Rows from block 10 of a small masked image model, named by matrix and row number. Rows with one number belong to one neuron. Each number is 500 + 50 x the weight over its row's rms, rounded and kept within 0 to 999. All counts start at 0. Numbers have three digits each.
After each neuron's rows are labels from the 100 images, of 14976, where the neuron reaches its highest value: "peak on" is the class under the peak. Only what is clearly more common there than usual is listed. The data: simulated grey scan slices of phantoms with and without marks. In brackets: how many of the 100.
# fc1: MLP up (model.blocks.10.mlp.fc1.weight, 768x192), inputs 0-95
# fc2: MLP down (model.blocks.10.mlp.fc2.weight, 192x768, transposed), outputs 0-95

fc1.543:583526424505512508473460434518511535422558562440539488547466464467489504422601566482499567451525524531397400435573533531504498495472577598475534473560506484568312585554487537568407452459605557592471478514503510533497441503472516505631573464448534438532492466574484587517533582448497463384
fc2.543:483453579490555481495535487522459499497565478488439457449456443568484478449501535408529497516575552491452504560549525414405440566447423448499476583526534596468527498484522525466502620577496497567461465464491622488502542499472500462446494550437531562489480514507551454581483530524533513623
peak on: lung or cavity (94)

fc1.616:529485545545475479602438465434508445484508487455506565536460593521450479543518464565544542478530543577456522552548470616490588503417500492436456590542450520469578490565471572453445489505494630553498587443445589422506463537472526454493535539509490518508437443523432462567540405484530463489
fc2.616:465552409499599520411599447511544505506441467541447467518521495567520598499492559510504482522432575466517463431526487505544516513468488443541594507437519482410497545491483483553478579540493430460481417539458415553505500436498479594533549427546540482513487495538523499534455523442474482511
peak on: soft tissue (100)

fc1.527:536416521572359548556507467475457511434511465527524574476563437472523480473590533530501572452569523461473492592543534471462449536504474545566614507530406478458524433461527437495570410526557559484454581528484496514446459525430529464532481546433487442491467400406527576512481462544539477470
fc2.527:451515465450573516379376489490514505456424564496419440492411516566523478524468418536546467523452488524579504485544477589565533434423482538490449506462550525483518617510464492528458617458521423486503467487521536554559465506551450536552565424592539562516527528553518436545448585448463622514
peak on: soft tissue (46)

fc1.90:447409504535545549490533538439501530624423534500506505479612498500470509476547485500493447468562470555574447450481500543401497465461529417505494408548471516505447518506502520516557453472496540514442548526541384524564511552534482539474485493531507430443627482483452495393483516496509464558
fc2.90:530600502450449463528516518478364492428488390498541529566431531481623533392503446603492570620442524575484496519505521519551541469555450475482570449565445526393521445458511485496486531565551531575466505468437515468456470497516477388529514503518507597491503536418498486558519490487524541509
peak on: soft tissue (100)

fc1.418:451479478463523436468475546501435521521488433539550477481593434500474444484497444564474486487463500430494566510416530526598514542553526521479459484642476474462494492571525443567435511447473405519502547529460463429476469659444544526456526542553493524462514525569600391540473547522514562422
fc2.418:519395477504489495478469551542428444506432466521514454521546497448481481489519509521474495503453482461625521504473554450426414498526518562542581457596489492508566472485542555521560488450509378459538504519571545490440542602577448443412516490450532596545463399531444514446459504534552578494
peak on: soft tissue (100)

fc1.718:491436528498515568534438519499552521474407429498473544566480435524535494392521546532545543488426498463434531564516531564468516464528433461474526508487438497486494442471420548422415517473574570483496497554580560522518511510521505550463565584614452457547552395448488588486443467451530585501
fc2.718:527430481477418499571373533546456536419552475498523480462495551486600569381483487535438469478440464513554467635607494454571503510585575534505547455433461524510472396450531474369483525497571456574521517578523518457474527464495409422478527572515537557494480460483495575478385482467467500512
peak on: soft tissue (99)

fc1.495:390474444433448493614438531467457568530475487546559535584504476510498460581500451530598558475498692516497465484611521468461534541474498422536476440490537522430517441493510492506472526442417483479524470424514490537470494485413539456491465440517416518449560540592511516456590571493440536461
fc2.495:658559544532515456485534496603493450484485440538416574446473586491415504483470507434456394475543334486457464499419447510488498499436494646498454565506503455520462495537451507521494536435601538493430493492470488525466436491505586479503436588490514532531486441546505488604466536431526504493
peak on: lung or cavity (53)

fc1.741:530569561502504489450481515502504543536445471540465584525450474546441424492440499558636494473525517609480575519525582399455549449475500381505547482555581571513567473454457626407501505490473537556388507467448531521490518426440549465486570513524572459499442546504528467510518431393517441559
fc2.741:510532396493468530480542431482497500481551536521539429557547580499546486533519510420484571522447393489478391476460416475533550498457621544488536533536521548529446487453472418593478496443492489481481533492520524569469613611593471480547465529507540433470519417508523513470518522591453443387
peak on: lung or cavity (62)

fc1.633:387405595525458525576522514427606536588520460497530489510441513495461441522448557422489537407574488528438601449506553521467522527503525503462576516553481491436556474530406492451473532531499543514550530442445549477582551448419474554488478486565419510416420437551556573463462493517473465476
fc2.633:509436521570568463440457469437554534552490530468533398565474576568412535555559537457544476456527427506532435488495518456460462540481526476507517535367549464506574428546525476524558475503467421459572456427523581597546450390537423564521494524450439544619436492478554499447487447468469539563
peak on: soft tissue (71)

fc1.286:462529485558510557452490503584590554494508465498535427507480542509529505518539472603483490497579494552514546446536493544352519456458463388470355514530490360472422517543430454428547613548531495426480477592405516546516553441543548565486524464442598591515530472460458463486507518477411434494
fc2.286:471510511491583443540443587492481435511573507476544564507452495529450439450509512411550486509438489494497473488447539387537519546561522475625659358406508511525529567511551508510547446485496460499524543433480458548438434468444431491491511472569455434544481472476564584546525425460622433464
peak on: lung or cavity (47); soft tissue (37)

fc1.311:394480536563496529447512530511545461491496422543478552543479486514582524542465551514550481461522516477558508491572481631525615538577420524587492494454571511500470522512537525513571503459537422505428513543528567546558463458517552494544584444505465516503461554547517476509561487388433489461
fc2.311:511426490565407579383421480479548533597511524499515466548501546479463429392535474487551536479526446592439472420457500534453408532504519377446554501490469448496492451427536440551502564491590490487554474508538387555518536557533546524490490494513518409452505500482504532497447416450469497581
peak on: lung or cavity (84)

fc1.480:525425517536497471522552478526575493473434488496499493502556461578533476588517473369562527395510534532557448477562503541464507447505569527554448593469375590569435534462474455542557509482547483598411554564528492544567539447528440540431599453500520510550486419492497426450554442495490478491
fc2.480:481513465466499474448522479466416432483542562593578604491517468454491447506426519565554497528490518481563525539526431513541566506508545504429529488542628524529426394433499593353506516537556477461525499417497534580541466505395590541553382530448543437474479623577568438468500481496487529496
peak on: organ (58)

fc1.284:490489494494592402488551519522432485516536490468540506553503461572550475485488458486574525459497532448493498569566485600517515470526511434527493494563483581467453447523458463524539444419556513477448527413451456541530452509472501512449512513479536530395445613513488485479577386525490434466
fc2.284:509538425521542431525465412631453514486610438441435480526473480441500472483523570543493505549526496499573441522498478535433570560454556557580450479427494379451441512460459539513522539419435453492521417536458499496430539546546524431551416417602434502516528554482468472612537370435451538503
peak on: soft tissue (97)

fc1.413:478476500524457417401498435561524532514489501492448434539539543391564472457529493607526500488562549542496568433460506487491426535445473555532472510391471520494563566525551421423589573537519492524550520540479467466537472456456602541524520414521580511519476450535564442485498480512502525510
fc2.413:578573456476526552559475449503480450472547458484540571446476512459462534537515507463435469506501505501492404511565462486542509453572498520477503503548493521544424536522485545600433432441527426488532516505506495408580510565521409617490469482490409498467505533435472582503498458467482464407
peak on: lung or cavity (48); organ (41)

fc1.476:556502505481518471516503492589431503474455466446487443494543502590535535541529620512524484454459416518472554477507498592561402433390517522411467578538473447494502578531499489534486511472527575601432484519477462464527545372545489456542663441551436510525573481459557450387499562555471539521
fc2.476:437487485463491423486467485473514463561557465617529547547416488443491499423519515500473512580480582483533511516519445504432654489537546462588492467494458475494517456409473534448496471491470424436538528458541547581467506526490501607458382569462505436513457511499460564539513383532534527476
peak on: organ (74)

fc1.209:466476499469528452472493497463441522419407527515536550448521563552539462499529535512569439445608495476490459537469567497513521511551495444506570531428467539541520415428466518494525443502498535573503501433595458499537480465526425461514536514564460531439568609396463422500526395450480534358
fc2.209:531573496494547541613516420543548538497527497468459412571536464414453473453505463507526566553442560450457556569545492447491551491484438509512504471529418487509576532465414523574542590500511484513549494495498477512459542516498453399465521480587508536545515393597521562401478558568453524557
peak on: soft tissue (45)

fc1.170:468601557516443541493402491517461544579502512417527567564510521542554491470537614492442529458565528466496483497503491514386587501532445321463594486494509487457547515480514562502461404425445544485543506541478541590450442458522518509524418611411496533499509548473438454489532598458527506523
fc2.170:527430441578503499486545459533490491493491486465457423503481470448499452566577411494480517548529502479577550576489525540535461512578555624572505522490485493549429486590526452562539506536569462416420420462541508514471550551381501451485519489455584501561620481538527509547562449527403396490
peak on: lung or cavity (46)

fc1.471:527501511441496421456555452455476462560557430523525435559505491471512557484592612553554489447525486476483543522483474474482534453519457548535438518578533519505560462409554427545487534422521431441481525495506440588479504559490500572418550564402515491525483534461568555533517465519508470548
fc2.471:423462471530439515518441500534517532514491556500548592449431493383499424520517416451390547538511461486481502517509539441531492551539457473492448456462539465515522585530509546471537514505519487652475460500502565411529567504519502438595513435487516480455523431460512516527553567460455479510
peak on: soft tissue (92)

fc1.689:553482519503466609558497505425534512531490547488547553541525507431545507575502547522521466514531458438393434524461497522551479587490563585398451365458474447505515522519464549485553460519540459539544525454472454443475463465477428491541514530396503488470503552491504541535526538440441561516
fc2.689:431546534513513447499508467522549494502442469415487531548484466543467413498465543507538479537503505495513559511561427503522441530503455451636538612523516620444538499494569416490440494473437534523402533560557494552566527559475495478486548478642622457560505506535497471474427512530552369470
peak on: soft tissue (58); bone (25)

fc1.86:495461572500509587512525473545532470521449470530474429479480541546469446525461556502519499501524516489592503497506341449437451430568427544516577501517499519479538513520474524528455400575445540501486544419465507505465393481571523567481574525485502611537434458456558525568410472458419464521
fc2.86:447520504595468487551488480452476457544488474483456461550591471573536497454388515475538506555459486469422551459545393621507502505490537481493493552545513450481512438585502505498525626535469491459545488534537471516434536627413491521591366468514470566497500599526511500471507447403579518496
peak on: organ (99)

fc1.378:538523539423504437446579420527480496508460506577512549452469556499563424497397481456473434451532565432498512491535599438457460445509479531493494568543565561483539542452488493524460579493540515617433554512574539457618440482535444440492538411474488474469632502496424471512419369480541446392
fc2.378:450511541473554561522496422486508564544595447451523492490623545554451510480527444592515521500454507482405550586557445542496448495504576501420513475478498519516542456515514509531591466539494523458555465440537424524462522389531544531553495523435401497522405475519530537487570575547444560492
peak on: organ (46)

fc1.512:511507455459504561447477616427454581534460568442604495507561594510563450450450563475439504460425439567482459461518587577417487599477511501506414530491475530493433492514458516425543604487480482530422536504519553458551561499475459542448445465536477475510508480449497495492401583541547462509
fc2.512:513501510539446552517540519531463396464549499537383546556423550567450498545490418482503563552497431413497515512609400484530484481509514480477545477470493477494450513483454436554434460571461531562586475495453421608547443451534515474487506429428514508445453537349540529535535462505525623447
peak on: bone (90)

fc1.110:490471416534538496480490513618534556445465492509552433498496467476447522410517525457528425425483530540427501527454529577543482461462609507581517487494452555517528476444550455486527526517461593469440450517583452505515550565468527589485471542494530407530542533521495428583474418458449481423
fc2.110:549489537518526472514474519456569500501584519494508388455486439499576462516375426437495527506491490529457453455557507467568550453570450480415449522544503493479471493547415579463496476584548474519552457499354536421506506551538589475473480542458466485515441461452479516427500570527525507525
peak on: soft tissue (46)

fc1.590:438471438514508508511490510480512611464399455561468535528513415468479501475467597581543505600539495407592558536491506538394555457561495485540486589517545605458478531480457545494448582482573540530427495560426523491507431479520463511523523477377483500500470458469504606464465459451452563461
fc2.590:549500573510485496492493526537449462496478510502565522549485608519586526476567396497543526445433466564500539521485467535511426475462556478433516425502412399500450481502632410557526466498477403522499468456534492436512559569516476523567447458608481530519433538475443472558552433376503501585
peak on: lung or cavity (60); soft tissue (37)

fc1.356:506516478429552525474392471423456460537544482475557555520465457494509619471595559461481426539459417507620472524564524501471491497443430515535550547526495467531445506497497513483484472440459506534482467572482483472529508494451559496459452451422484508450494448487495493451452586456520440482
fc2.356:470537493474388521504526553526528469459469530520467603525475475546441400444399559506550516451521528467469551498535545458512535550503545462523546503449520511462479483498465455486485464554560517466462555481539516448465454476597527425554531478574558618454519559491553523508512489550487589567
peak on: lung or cavity (90)

fc1.35:491429478464555467561427548466485554481549465564470429525542476483458394506506480427503488447544481572619516470475505478485533506502510458558472496580438510562570501434417519528490589540539479527547503489484481506477409426525514537546467474510490585507552545478484569552517448459484629536
fc2.35:477528486504430576482537419526460428513501489496518484505502539564490558602533527597482495555539538473409444505497486508489406465436483520557529448472558475426464508548586453427462445593521525423477457603582506474503559584516478466522581598479484417508459506554424502463510598577481438446
peak on: organ (56); lung or cavity (38)

fc1.27:487483463441514456555476475507492356536509541473593514510582530457546495424540539466498491445521486480492521438604482451422457467501505463447462438563503460482420557482493542426517402460506473601544584565572533456406488451496455475552559554493408506570516450481589605420475389417481447506
fc2.27:456415584615516476499544489524430510497555541475505525554511435476464521476496432460461412566430489473610511565505511454474443538629546501561531540520465591597537561509512539511483449570499562453490399501537561507582536626467508503508386475474501512608473484474462504494468449572443624440
peak on: soft tissue (51); bone (34)

fc1.46:510454387440445505554483448460721523509511507470513448562533531477567529477531593461404484468496538450512587434503487572436528453490459510505528523409408524478527514432455547473509543472528531533508520506528442475494470496567446478435481423468575578523428459528495453466511486494468524553
fc2.46:452522588476502488447411600429421422514495505514484509495518429498473521516535454547524520584454484491553511526487487462545433511510563423532486526583516466562488442645513530470418543493497433476454557422466532517494544502470532570561544567580454423484511524484417595446452480412500525438
peak on: organ (89)

fc1.120:471556462551547446562545430444614447541489466495535504532439540464446506576549526558447490418608476545520434407532511568553637483442521512564468416488563526493477578624488540486469506485470564518401487497536557552440481487537399519508477480460550559539405511524436509493507470506444512535
fc2.120:438609469420425672492524501510482485498503444551531505499437413502481532547480552489466514532458585457450567457487553466526447492469586482442514474550354437401448475497531452494437554614516531474525484565534459550496522514446477507503581524490411455366529476437567491509569515523486509532
peak on: organ (89)

fc1.481:490519488478603541521529400453510504461471383472511473547437462494565444511482577563475502560475562522478511530570498570380444437412563527517560543502544427508455489517513518489462547524493491528491562609430521539526515441558487528497491462511492526465535507532571443460532460464522465523
fc2.481:466461480495545484443527605534442468441477535494571478528542544534575486458497448387529525501491446518493514548488488523487492535421475455590489509554536539529543533363610462535471475495582388479506469466502545530525610479460469500501475529557519500538418601483448566531445436486456627467
peak on: lung or cavity (54)

fc1.711:439500470502550542491493467417488449592513505393507476507554512507585456497532538536619445506528501523486561516390508497400585448513547439596570507338435429508544480537476458506522545475624498597554533560544539516506415499485517539528567524547491478448426538489464467548503470425427533532
fc2.711:442503463499561407426407560414463492398476490546469574525508524521397512547559504486387642491525512471544470528510486435525551515479500606497493451503529578528499584448447510486473425552465511460502532435518513481472486507441371504450443568483563497448523565481454495492598514531558493497
peak on: organ (97)

fc1.365:409448483513571528589554547450392464529339503526552504538519606585540496481417412454499523461472546451500474472437426409574479509445567500604568500482435588511479536448497534575499509532442477556409463543506591487546468534495496502523498541534555451514434491443490533541532507483410439486
fc2.365:518525445450495510480546388585479615477596537459528451517455405389540486476494613490456460633560528493538492544589497534442498532437441544510514455463460423469470540449497529517524500519481560495553466349531505499433549543480492502506518381556474543504576494554502438426468501490440488480
peak on: organ (41)

fc1.115:548570448480541450459470492506448495586417475456565531536527616441440469500539403601539538560541422509517484582539432557474571568575437468556484450577516521461568448415464519516438462451507478485436492476496428597478542491451416497452613455550464525490468583484429495492455533565529487451
fc2.115:536470536507484488610580479539528483479580478593494527475416462506471495552525570403513446520507552377422522448487580474497438399524483536481549537521455444535512513555428582531529505433555499634502484483497527475502517495453634478440437498506476447541553428576461527436537489449555484535
peak on: soft tissue (94)

fc1.612:496582485576549543492536505423515489491523495552540556484471518564512503480473508596445324486499435472453517537472516465445536481508482585482408443542442503515525504439564564436571423555440538519501495536527496505513438546589460519463455467411518563560524559475469556571563559426525413522
fc2.612:548499502414504522517402544527513506446511470488500515551454550462422485554423521469555414523478516563540501556533491484495424473497464427482432467577573457544440523490489467510475468532540442512407560482438566555485476571435463409477624451506548402469492502514517448507492507497460513534
peak on: organ (99)

fc1.272:527471524468414536496466471483479459550510478447447441449484479479513470439555531498437507481410561452468503452503552442480598492559515538483581475449474462601539508475511459456521507528428529549493541437519541444557514560553558463518503492398473606388439514525514505508546432591570497529
fc2.272:506578484500522466499488496530437551514580582519561508547542530576506455516470453508500457528469392621506494448498575532461475535578519511523485503550423487359485533445410478469517475509561529508495530509541396507534428506525434565436490524545570431532490480496569461424501478493463481503
peak on: bone (95)

fc1.100:433469513499477517561509467485502551494499556497502440513501568472450460516561501458476580379510515469502449445462481547472481496597478519449576489420436504496482512493487481453472504500541413589466573556459520429489493484470470531582436586492430521514502471496492549574496560583523429455
fc2.100:557542522584508487545621504550491507453528513495478494569404488493465536418381474472537536587422490521374461496544579554505528465563482463467502557514545495415505430524494421538532501633482471484528544487505560506455545467559437497459476398466496438493485552466427462452462526473530522556
peak on: organ (63); bone (32)

fc1.63:548536499547448543502480453566512594476458599361461543460472580483440521523426477564455509558601387455498475361534571505516511500602520499552454495601564470510465536464481439517538564477554570457565557604545503516478512417468535414487516443474545427553518405482462453557516531462425499460
fc2.63:415442464381517385460505586474526433479480464630502443553524488568582481478533472480518512461440560520505509511502544546512494479377431559510552461456394593579491444538495545457530456506463419533466426484481453495502468549487441534591510554536540547475526580491494541423507449520478509579
peak on: organ (61)

fc1.715:516481497400523465507447454447471587494645523538556501570411569502476550474486538511474438477482477483483516481474554490535471488446476492563434569481548512550607537567443604442527457460420508543480511506440543492483479510516524427585515436542505557587389512458498528502548440494487542475
fc2.715:465462551509418479466563599503499459438388514485464538516544496511407474517418467441420558529557572602486497548437473424478627487546519479419502521608447522428502465408565451480504462552528477564526537497477521494538568507521455457440510554516540509476575493517541494542488487570511449532
peak on: lung or cavity (49); soft tissue (38)

fc1.329:512405453492486408527528542460613520571458502479450461502477525530524508466509547508465385487459552516637476539519558531493541457447436540548522550436511523470408487460491556425503447482477492535487499572527458475549439617542476566555488505492501522535448529534477476516463445493556511483
fc2.329:528573533507506560483526509497478474500477488489492479563643453477502436572531431460520452462458456517495543355473444526515497491487526550422521446548413460488447381443507557556418446519540550538567484551642501509428540450419617491605483414529470503515473534492561440569525491399413562537
peak on: lung or cavity (66)

fc1.423:430482553411550501373513565620432519531464500454437571506517595474515541524479359492439424553485368518503506581524458483585521506456443514519494531487518579499548556546552499489531546563523550486531504575508559607522503407492496532448567509568521488524458546513539482468459568458535566509
fc2.423:487515457477499517602489436392513473533550496582487463514443508593465484483462534448563583496557498478545432542466433542474598521595461549505540460462512448568554435413398552452557419459490493455578453459446514456478552514454479541528458533493540427474564457501543533610472435594411436470
peak on: organ (80)

fc1.663:463510442518549573515521481450537535489520609469556577555407615538474466475565504583505610547600494457515529501441563488428438499532473408481435592466418494615524451490425494466466541468489507496547567443539476479517522465445459435442530553530459520463550562484482507395563545438455472382
fc2.663:457469529435519529544437554489452444600533467466481425469573483443561505546520482518474526567369538483445508397492488524557404566517448556548518514498456484450484469522521560558508485524537456501537460513516509526484489510489554538495363465569500436498548390447501509484495515580567489493
peak on: lung or cavity (66)

fc1.138:470492432552461473492565524458577579502450542513462504428503485532601546506478527591470432382493449468495534516556506523371423390552434434521508559505545516522522541607508483535542508444572518420581423596508463497589483466569419551443595552493522542429480518493506514510570398480562513499
fc2.138:538501572515489609483532540501449465473508427451492520591584534466468413551581472514475505510525469442566510505579386470615540534537594459470447412525512445529518433444529475520446499616529474524448491509547511526402554479416505417573438408592511468509596493466486511495454447499463514474
peak on: lung or cavity (88)

fc1.390:546503484446482552471609581462513593529488496562519465394519525569537470502479485492488478500472634548457415453596581470541588477522459485522513448463567427468571534522498511524496585557536414515541588510614512421479427568552499520376423490485447438597480521491462519521427505427467418503
fc2.390:566545507513537506448458486532474448593536456454518498522429581419418540562540494429506539507551351445429498517473546523508465543497542452422479547514457481496524394495502440477384427478552508540505375502437486596543477378490531580449543447530462538531553553495469473393558531516485501470
peak on: organ (50)

fc1.408:394482455511620550512571462578506456523514433559489513508514498560456533547488549433518505591515411500540601470480447503420516504481453503588437528488487521542571583522547485561510478472512463500483487526374457506559401458588552459501415513452460557501497495568510469467516548505505504490
fc2.408:532545538446433476483403514439442508441417531478526503557549527539548494511422522542443416520496568494439387507532591468521456519475489539519594433466523545421399421391477528418532525567506511499532483487515532524437492516433514491542505502555569448495454577504503523455436406476431464544
peak on: soft tissue (51)

fc1.113:496460557570550413512559618511441517558458547490542543483521518599485400524523514531496470523495480484494486455503533518460535500560489442497433485502455589528516494511603452484523508581465464463545564495510574486459523466532456550351499479494608464474464638441447449503470499597460446479
fc2.113:673520565596514556486493460430541531363520486488504577448468479469507494607600494429549375517502589407445499507496491522489504457413489475470465554480467516496464520522508442396488499540433583558386520461508566444505562462514498480414434451512438512490486567543507448615464518548547492466
peak on: lung or cavity (64)

fc1.218:511575566516482526521570523487494548492501519455541466488518543529501435486566509472524544498605524487471438535481472472428504537508513434455559523530542496464510564530463455508494508532525567512513509446490422535526455444446582419427539593490565522540533424493475531602478508578491455532
fc2.218:492534507612472551535503460477491402528448501464418531515492556552441538448462510666471542534393537499484509467497450562486511463529495522507549449503518503520530443546537522510581470520426478471462464421511477480485555530540502559492425386442462545535499496479536440469399526446581609474
peak on: air (94)

fc1.97:580536484525530559541479443578630513532491568488489455513537466491370590490536517471537490436479553522496470523479621467496540422558466487446506431412432507444441455519452540479521506458366503585477477424414447475611550471512585487517503530501543437514542469560538481524475449509539470519
fc2.97:454414508465464424480456589499431460483547520532518498505430481459606429512476538580495507556568472510436533482494498449460436506472549573586458558544570426517540442438534496518570414515592420472530488474558508557444486458529449558424516480465466500485452497579363579517515455507503577542
peak on: organ (73)

fc1.486:444475518497577496465494525572504481490467501421546531476519390511464443465541532526469542526534477517494602535397544469555527549532465428500383449471498465532520456456417495554432508539517445476482435571534501543496568478557511506408464527527490470535575522506437522395580558512551504518
fc2.486:529618483472540517464533432426517532468464436557539487512482599439478498521487505407582503484408554568475482421601496527496561527532482555493582499556463486463512536415511517421536504484477630531546507504558518439524386481507468477474504510430519468441462506516528472424466471506544455385
peak on: organ (100)

fc1.466:515361575514507578511468469613479550463540486470488469497457555475432442461496578511489615514531552555413514528423503527486466451506491524464593505533450503491538466467516559432461563486535395453505488492530573489514414458517446592463542411447504511452501531587509521457557559463546461506
fc2.466:507560571570587503416547428446452471478513492424392565535405412510586544454503521462484456555426452436503490463526548530426571542530508617508465508516451532483484419466500552596452369523499518432429429429492503520464543473494516620553460451465479477525427436549499501484527429495527482524
peak on: bone (84)

fc1.239:575536521470498554545426522428476522475608455500437505444495444522361492426537526528565484445566584489559508385545532440497542468487552472400483545535426444453471484501531487440529496495372517494391490435455472535575505493494445556477478519513502430416465480463423622527529502597513416424
fc2.239:435464471543472479495534426571527453520419543458525551573554490533572478577497458446520602455503441586464460537441469526469486405492455489590583493490499556478445574486445524522460419436505508535510547531567455477502463556589510445520551533549449446512504594569528382552480571465462545504
peak on: air (94)

fc1.263:492421466462495449520554481481476655523529421524501415509490492445489456436509431476498497490576523529574496521546448443457449481464517500497499562501439526461574557438480481516530537506498500464565526595510460457495555507412527543511453424455465574373505496437529520532533487521561552448
fc2.263:589483512558568568451481469533564399471527584486469557516557512502548552546498533589521478484486456549437577471459519529482474541484522403549558491520465490578513483477495527498433489525487479457469460418589516592465475558550496564439551517504487460586485461474564484479510469453433445502
peak on: lung or cavity (84)

fc1.455:534517415458448518513524525501592536572547548439531488500470523536516525498533526516405511574567552529623548479456571466500466461408490441466406516421570545410433597481439410556565534562535521392503485465409570512508448511385468486541474570531507579508489464505482571533517522440467500538
fc2.455:497651509486487564537572378501490427453478561537388482563445473466442486488543433550568503506410529450429486446517513541556558528466474497511551498473450497609541542529536538509516518473538564409568453420491566584530604513486515460426480495540483520467500518471532453481547458545580451653
peak on: soft tissue (68)

fc1.71:460456492472494428536433487468553532395509480515540508422466528498459516443512543514480414435521571567487500450431504572456594564456478486531416480453510528383501536538598465518527479518526490565504552478471437524531533387445604491511484472571479537477491581525496548528506625495557468465
fc2.71:474467511530465555505535427561485439529536495473510469567528502480416509540581485492616529436449524471501527394523494449486447555465518593500454484547500486411501464553544404561437622471432476505406485545481481423403535476616446500500557458458536548446568445551525493465405483476541440469
peak on: lung or cavity (86)

fc1.331:419497607497422605473454489495412496452499496516545474533580600507534574465447621470464529499484438501480511416505597517599554490515530519478404473464526518524429454545424448525463499468485495552446466467583470466474560537554514571477528459498453479525441494530619587460481578567500511402
fc2.331:589416480610522448524562489526553494488494489494453441465501510588414500544497397491488479527493536528520535539480470531506452522451460501565471496456526428520484499538435517534496422495520628418540426443405518598447439508571582470506434532502402510538483520521479475589512449461469475447
peak on: bone (58); soft tissue (41)